config.toml
activation = "gelu"
attention = false
beta1 = 0.9
eps = 1e-10
cautious_weight_decay = true
steps = 14900
final_lr_fraction = 0
weight_decay = 0.3
Rows from block 7 of a small segmentation model, named by matrix and row number. Each number is 500 + 50 x the weight over its row's rms, rounded and kept within 0 to 999. All counts start at 0. Numbers have three digits each.
Before each channel's rows are labels from the 100 images, of 14848, where the channel reaches its highest value: "responds to" is what is common among them. Only what is clearly more common there than usual is listed. The data: single toy objects rendered from many sides on busy backdrops. In brackets: how many of the 100.
# conv: 3x3 conv (model.mid.1.conv.weight, 128x128x3x3, each kernel summed), inputs 64-127

responds to: boat (64)
conv.31:524499486483451599496516536501482503483460533503538527412485424489470411392450524451413408559510425471510456468460480475433495448477400448528514435485434491418457502530481518517391577392460499

responds to: boat (34)
conv.115:522526477425465555537506490448547501421580442564543419409458532545564537607564341494500437549533511517396555418393518507375459550473392496557453460505515485488477454574456470524509459528551502

responds to: mushroom (99); from above (64)
conv.72:479536529509492463518518497478490534461493575526520452504502401474470461471428481485468419470423395419503416459577535540635454508449476507462558413531489456514525421453472438497405486573546474

responds to: dumbbell (38)
conv.26:534528459442456477476525463479464473429536470473423515515522457452448444390466481481383528605423354423495500432493449449482453536486480487502422577593450498449517499436455520410480547520483483

responds to: trophy (80)
conv.47:497485530504530513438500555478438499392521531465495431445469492436502519405510486456474524452479520495582448504433507474485485446568517509523541399417483498534419436504510503512543498491496418

responds to: truck (92); from below (76)
conv.92:484403460488467402443461438461468544489466451450375497430446489555466545505391497486465498454564523534464461472517443489510468458521511510478499415444475478491406543443530354421567468477453461

responds to: truck (53)
conv.18:421475519524532490488450587469497540551533509484534381502384506452493476400435432549536459583547467536503401441494493525444520433524506514512513493450432379465466450448468465543487501539570501

responds to: truck (67); from below (65)
conv.14:487451498454506435436499520443452465481437421461404409473518574544477523432474522507448555471480444515578470478445493507475509418457511550498498501502481532596443512453515442415565516572493496

responds to: house (59); car (27)
conv.12:482493347530546495422409513494487524493467516509347486531546539496543337474461504522483475439534553453439505498562477481473475445536470459527484555515453456522411526465423534480490492497492453

responds to: lamp (39)
conv.20:507489531520465463404492444455511532457501517442473478486504448524499485535464412431433415449470443524539525453492353475477484469454498494541477474450501472532499506476378435574508584355434526

responds to: mushroom (85); from below (73)
conv.68:447509498511516405473409465533534514499511506458517428499455478463510378515394412482497571512511434521452436532475537533476426399365516406450608558527414485540510515523474539532470466460517360

responds to: chair (58); table (40)
conv.71:498428504549469550522440597473423527466519533519482459537474559551532501464526492507477411474517576479501539547496557465378553518410441483492443562487406555496486560497495442399473556530526477

responds to: bottle (96)
conv.25:446552436496519514498460415509458513486406537478567488436454461508532450483525472484538465505459433532423471454531386435412452515462382491414421458544494562488498525425421560502463422446415501

responds to: house (54)
conv.33:440537409430522513470552465442431607501515510538567454405475518488509460475511440509411514454473481500534443407569502509515512501495371527489367484584410518383380489447494426485491486553529432

responds to: hammer (81)
conv.17:514532504451492472417436548476536563506490423432489441508559496530470475474524435445467447532433467535506432448472468453433503524553402464479411400430518369457512453609458546448498493456503491

responds to: umbrella (47); lamp (34)
conv.125:591488403503455512466509440560450498489563525524456551473436494442415447486474424466533508476600546417427498464530500502547376585491553480431499456450480478485500529445532478467521473469514481

responds to: house (79); from above (63)
conv.126:531486560476512462456407455449460497425538467507460512497384428439429499412516386435488530529486493486517500512517515494493423483521543568544464457439542480446491508448417453432515449541463464

responds to: arch (60)
conv.4:482460391514429555431442507469533480432466518494440443479556547550516541472474457444541512455455499560495351484445597462543600550477471435554503502439558501461533551422558428455535446491532445

responds to: from below (83); mushroom (66)
conv.119:529490493439508486415476438474542507517569522525460485417426449428508456459472500439498415467438474474515422480565504503566429449477517473456451580553456347439569505488457475546483447490520503

responds to: airplane (50); dog (44)
conv.94:489548526514483491473496466497472483554502485514494503490458490510435538418498507460510472478517389442504426443475446429466476456492528434551526490467458447498561452535470501495390480356342444

responds to: arch (38); mushroom (32)
conv.113:444537485470506580470494498401512587479560472561438478487537501477513446546538437471410505422455430513601534477492509548539553487564399455454542451419515440454505457506564460517430513499498527

responds to: robot (50); table (36)
conv.30:446364511457482491500417491528490515522565475479529479467419462537513508464455489495508560392562490548472506436570502532429590467427539477529373472414482460483578469469496456425452526489497494

responds to: rocket (92)
conv.104:472470456422504442426407529499436408578426497516503532538368501512505481453533465504483485518538539435596586485440408465502405498463398392512487489464455447439537570505449476482454486455474471

responds to: dog (38); dumbbell (37)
conv.76:469420554485491512454461466464472510488473502473455529429409489432536477429471380477459415341487424587557462465493549435469516446413544475537401526422380427413530456439513518462462491397395481

responds to: ice cream (37)
conv.6:476555474497489605530399531494531461539489467530549468509449446541548471514368440458541505466499519549531484418515487467569438476539488435446523465522531458555433467534443540500515421474410427

responds to: from above (61); house (44)
conv.32:486569441457541542448487506541520520570477451498515439459519558539427484454458538514428513451527477437503453545498551512460533466419490483436525472488387461462657466464437417448388467467452613

responds to: tree (61)
conv.51:537483561438531457454452501466547508495434513548523516507502463482500485545402415537500515486527460456475535455526406417549339545500501455455429502520466483474473462515456472447498428475528488

responds to: from below (77); snowman (42)
conv.2:492421485607456410519466522404509522460460371465481542470539599530459470463510461518492500446488480461511445416533535470496513377463479465398428494421497549478485601450472560512541490472554389

responds to: from below (62); car (50); truck (28)
conv.29:534421572553441501563492484559502529505477535573338567518396451358392432516506451427524490422556463527505549458511491417498539496456484479485448394496499455445522481489460419417502619498461566

responds to: snowman (47); lamp (34)
conv.74:459506379463508419456449412470508525534366492489372500456461537530482523471536479458514472451467512526539493518443452439543446468490446437446433435464486486432510511440507408472499453443420451

responds to: umbrella (96)
conv.21:473542468543474431508565524541520453509540563545512441459451556531487463585576477494485479461463436503415453471466472478565387482534470425468571507470461390411521525574523544419471503509558472

responds to: mushroom (40)
conv.121:536487470420417514539437428485469516525491469488420473475507495533523482420583414490443416474530538445469537531477524464528493451523424507496496548446382393480512489436427488500436488567476459

responds to: flower (95)
conv.118:524444430435506520471436493414557595521421483380578451467562515499436515472450467469482519502489428556484494470504538459441479434354528453430485478514474492554527495447408567504492445479475419

responds to: tree (29)
conv.79:517477410542436546493518403470420511483494511486448528382517433560456521475476467486391424530537465440507529432512522500461563495551548490543485510498475471495522424403448439468597497515396528

responds to: ice cream (72)
conv.36:510412483463359410490476435464477534453548516472413545356503561457540446522491495478560483477516527471503456472543518512519435424494549492381495446483527383441495509536446459489391598420447557

responds to: trophy (65)
conv.42:467557540470539517433494555452421480490537477485577445521526468490452436559507367493508481426389423468579423448479552529567453438513422480504477503526542455505531457488512533437507504525602473

responds to: tree (50); ice cream (44)
conv.91:514368512452497505491416387466525596520486485488410437499534526466528442494480470420502441526471488531420547490513391604502432447499539406364430479484517508510485520436479477441489495469435410

responds to: from above (64); car (41)
conv.64:488477410478437472442459460496428467487537412386492553578538475440517449527496420485487521410446621509384503455517402534466495458446442485588474515451493580500492528551474450494372490433574472

responds to: pine (49)
conv.98:441465514468452511460516508442461524504411475399487573413483399523454495534438439534537509480491552505492502423444486534464469495482465506431483526507552481463466571425452486471512512353401533

responds to: from below (61); lamp (59); candle (28)
conv.120:411498522532451443511565428460495460491442503428590452518425536485473486498350441471483449465487466555533460455431482519465435526535496377503422528512416452444440594402477510535523465473486484

responds to: airplane (81)
conv.43:458546536481418503465473468530561504503534538498473510494541463443619599513518490534427550443524409512488492454485480569472482420557448473573501509441477420454443533574543506526477481390384417

responds to: ladder (67); hammer (26)
conv.96:574499487432480527414509402478512494492466512475487507460510477510522496537493477509521535502458512519514445412508511474526491534438465499368470559518427510522441379464419524496390547439499492

responds to: car (58)
conv.99:482449470461537472460510498503481437483431455439420449522484512532455392410475574507506428505459444452582511490502489378485406529492543484419544430405552480430466535479453480530467526462429527

responds to: snowman (49); arch (41)
conv.3:550449429510487512437473517453480462467486455471423550405521489397520520573475396439502566401521499498537520477505580470544462506511503522421458443406448505464595502487465516516521482466554403

responds to: car (45)
conv.61:516487499472446477492427526446526511535529532472453415529457495362420517522473553522451430435455514484500441493470475442551473487513511430469448576494533407488540555522420485534436533456485446

responds to: lamp (26)
conv.86:460473538537393440467446291520525501425442495556529420421435460466505459480446443489586394543513346487489503475533497430536488523497445533517506505479473498468469513535427471458471566479371447

responds to: boat (72)
conv.84:533338386423542510472508448461479415479570442433542494419484530519477487515536489524554528487537468535464555462454502508447474528380508507509507458445504599509492446511502513503494525468435447

responds to: arch (98)
conv.63:426474486482535413422513499503486577459530424418417521491580434528447462545393502453504479589497472481451450485556494479490484407562469489484546464432541345441504504504460446475508614464504445

responds to: dog (35)
conv.65:549478549428452483449427534494463509464508454439449544414513426563508514569508477484443446441457428487491524488491438475424503441462538433500492451519485516449512503444524463483451501466526502

responds to: ice cream (100); level (75)
conv.75:434313423491496509470455503491470578488502441556419471408520449471511457521528468412479526495438495480521486440507526524477526489545455487469408510372529460454589470422442487494499528520453491

responds to: from below (65); house (38); mushroom (30)
conv.101:531544552430486507497517483480423482489445495517457534457438491559474541475499428481452504561508464438494417514468354479522435556413475501506514372511522475449540469561507498433467516548561439

responds to: mushroom (41); teapot (28)
conv.56:449529455494489539474527457480505497452502540437443482462490542509495479520492466545435511369517428454464482509518413541574485450362498449535489495542455461529574489522495521407421467528429438

responds to: mushroom (85); from below (65)
conv.103:509463404442550582497441438485453525556493450445526485416409452477474441413465507418424440502479458535511507432552541510502584428491448443454440501526513509419511569376421531520497447398499485

responds to: from above (66); mushroom (34); car (26)
conv.95:575516467494547450438511404495499435521482539389434459564477512538488508498440566494493430457410434436509520546536511443580501530574484484523457532463547488514510501460469471569467392513526525

responds to: ladder (87)
conv.59:568528418577409423491497537438392559541474509460515463430485552533512516490474471500542567503476501532463445422443494455494507468422511493425454530475497512542451509350496547498510444483476521

responds to: lamp (50)
conv.87:540487535541444488484531564488424443475495539523557483458476490543391531579478510564493450548495478491588457431558554507486521580453534467498471513455513458520556476497394547500439507478460567

responds to: mug (36); trophy (32); barrel (32)
conv.110:486419448532496441479510457474480546529494524445517471444455557542503497553449458450565530507449446540486446487514491536496482507486436470482512534436509507499370473526521468448508491478493464

responds to: dumbbell (98)
conv.52:409498425488485423437474514482465554544480414456522416443498541483506486448528434434396469462534514470586449484580462473525431457508440516423389516463487439441507568480450537469470523539570447

responds to: barrel (47); pine (38)
conv.66:557487480530500454427535440494437500518450447460550469481504486486375535476503480481452513510458408478487543475476508499470486440462456465546481518524503548443362468464485481540511545517436406

responds to: boat (32)
conv.73:526520453427513453416486424475499477488418395441482460425540416518438510482479476546454418503534422474460565495520574477525462498567491446538470431532518533540410450498464361541551417493490467

responds to: bottle (28)
conv.106:466442514486481523466324399513477483483417358400496468506562526500503443555468545389498494433506441511531478474479432496479482458540454549445453525429584410413477498416535505508471514427424380

responds to: level (66); pine (53)
conv.19:474482502465501486487516446489442481488591560548532424510510416510440449515495475445474485498460571505495511447448314561527500534483474478475542529538445567453381526494554492544478469463494423

responds to: arch (32)
conv.16:447488520434532418470567538458581535408482480396472470567519473522495448504507489526460502562467452442424419447494476455455544395424518487549561503456440555457425499527438511428511515560567392

responds to: umbrella (44)
conv.127:500439526385551515501588479510442485528532460369589525525440455419535505415475473461468459493467501544535413501571489539482479488549459560509516502448407422468535436446566512521506488524510482

responds to: table (50); chair (26)
conv.7:449420461498459539501460509494473461531511570554610445471458534513567489482455433485440377502494488522508517439499525535505493525527441433528490523417438508497479565525439469454417557530515523

responds to: from above (67); umbrella (48); tree (25)
conv.23:543502563488505531496470587445408523532537512478507514528515519524454467477537499457470532558477451430531461487494560367498491513534469381518480480506484523520456489490574377513561415475556425

responds to: table (78)
conv.90:494493541480505521405388568465448441469519540539579481526387503483438534461440466414486446499458430479508489423442500506512508513433474470455485495476445400420544490457506465390460583553449491

responds to: car (65)
conv.109:430532425497484449512489435495443437459511555412438470507454483457482449451509570526432425422421428507438489540519395539545403475521409472483487470490448437514495529536507485505488453526522437

responds to: trophy (46)
conv.41:516498457442504492459539451470322511574489521526615482467481540494473504447487467444483518498535335412520447530493445383575505526496525437484408459497520479521561549513526547511485537532517488

responds to: snowman (93)
conv.69:473455462576479404495483442423492510544530473510457444441513536442490461435490485556497507475540529518457484519596434446557533477527531448563438509520513477453466508414449498420549458457474417

responds to: hammer (90)
conv.83:513466456506560485445406517450560441424548463515470518464503554466493465536399444542450451518420498478492458508498551455439428490472488452424623606475470512457502519447481467540512495444485475

responds to: truck (66)
conv.35:444466509497461473402419550510532504452477441441391550523492506467469405486479349470517530423427401436526515462531546471494519350420435477493479502512462529490468495456484485469497450447493441

responds to: duck (54)
conv.116:451492403509414485495473451520412512531462461491544527526453569568537461465522432580490487492543441453439467512569446482416456466469496495494468458418550436529541585513545521404543479576524506

responds to: hammer (92)
conv.8:517401374474532429481486456511509530536618471506454482379518439467510443555506471539463442420460460481426483481510527493454449465456495457441522521399544487509547495540450422432572554435469482

responds to: pine (69); mushroom (29)
conv.88:505396489516506468462471481452437444455551536570509509473491500455422409532491480444427459522408492396521489511394481530513538512393491456364509450516459500399499462493470423488468484398395541

responds to: tree (80)
conv.62:457446512483494464499531509503451500557515534514475462427457459435351559406511416499492498505494429444456465481496434506450479462509496383424476446531558486382451530531511422563550456442460532

responds to: candle (57)
conv.85:480498464551559473439495535556552457499502520425377569572490466491498481477420550545470424517443484487470521415594506483416532518424537476536538576510503446448507514543450521549485434368519560

responds to: barrel (89); from below (85)
conv.82:513470568528463491368512457450450576453529422461388515570517398478420470468427546412491469529442446505502542444505460486565539502511427559506536493476435426454539478510539475494523525464485484

responds to: candle (85); from below (60)
conv.67:511437477522485472480499469443525441361492405375460484486467590511530387590504499524476449538456429530528527442474569420532516468445514460487403589486570458504540535411424540469483468462473517

responds to: from below (62); mushroom (44)
conv.102:419481464468483460443504504540490507533506532425468472492495422466433501481472531412360421364499467518542433509509551393583379485513450490470520524446454404428455536549519363531466440468538378

responds to: trophy (38); house (32)
conv.46:449457459392492514484467432382420439568540467508493417455460538549538421546437387428459523564474433463532486381433459460473476436499503427506472516483480422438447594434436519522517505480438494

responds to: flower (63)
conv.9:548431496514481544499483563503436514534550429458480474645477448539487464376463459491506496463397478534433503433475462462506512460507469492486498521436528491520538538538389525525439520432426509

responds to: dog (43); dumbbell (42)
conv.5:466436525495535420464478475481488538474460408461518624459469466459537501462480513456478560500531477487457422468583451492582537414507546524532473444355475412433447458555512514520499509406396468

responds to: ice cream (42)
conv.55:406501473455418474499519487469578427555577457497569432521408506489471454404591479449482451455514437522443412529480521504505472435420407529487467436536537477432535496491492473529495457577593425

responds to: rocket (99)
conv.54:476393408433511408498479470527497466452433509449591461409542472436446446505485495463451463416477495531519494499540565361442427391423561457462483444379450506453464463525477465492463433389444422

responds to: umbrella (39); house (33)
conv.40:565531527437399556451481522505495399547527557547393569565405397525486455472490472495529501486420519529466468537396537414538414511533429424395471492420481463495512539492516526467530474415440449

responds to: barrel (100); level (73)
conv.39:473542458523462427487512530414335476529518372478528512502498546531495413392477477534508508498477521516396492525505460434537493527538401533525487488480528522428375523404487497499524480551543499

responds to: rocket (75)
conv.27:482507508429512500443398461447535555463521494417505380480552516449580461465309465537502512552489506482476571399456456543433466510532425468498430514531429545354530568437447502506405502549525473

responds to: robot (92)
conv.111:474425427535434568516456502487467545535542472504474472454531425508524489371497446516571438429458477431503551459512454551374481455453488485421420508452460523419442498502452480387484571430510471

responds to: mushroom (74)
conv.45:518424548560440504469437415557479528586456544513492493463485474421559420533519535445503476393499435526484447470534486473598437501512526435400516532437534469458494479476485533596400428386472520

responds to: robot (88)
conv.81:480444508394469492425526503471497536500531542451504475480440544446481423423472487397498560495455463476463457447432388450466526416446587420453465439470485429517513446447449567366448562457480446

responds to: chair (71)
conv.105:536467493501473449406433511519428481464567553509526549447428501486473403479464521486441511500502485549505442436517516426495493554535485446530472601317482423509467590474447526498493465401459483

responds to: airplane (43)
conv.13:419499513482540496559550506552529495512554500580536566524472443512520526494481503546415501475580502400552486559526496530348497528511475525496538567495517309493575452521480484473499536554525568

responds to: umbrella (45)
conv.107:455419337460528566503514456556550463534487509498589466451533486510430472526480526483491502510459551534432493499456525441581492480539468503450537485417485465495424440614525422528514561437441466

responds to: from above (88); umbrella (58)
conv.22:592539431589436518497525446414508501446498488525458440508448432516465497472510562551515474599553504437500486459434423535546549476497550483564490526567411404446511462580472427467529512478471472

responds to: from above (64); ice cream (63)
conv.112:439476537417399533472436427411514486521483405494500413475534484495504453457399490487464475515485455525487453504498470452565523478511549416525393446478447422426534376368484544469462459538472467

responds to: level (75); trophy (32); mushroom (27)
conv.10:507511541483518463450407422458453483527536462503421414492496412392481435393479510486483433467516513400540446468488463494502451565425510524447504464561459463360445447410490527488535477472455433

responds to: teapot (45)
conv.28:519368492514479490591529469533380517466465601489484477505427464445460551476478569390486399517432434484616499497491419451515542459531497459608496524448426435462507558473488494467476507517446471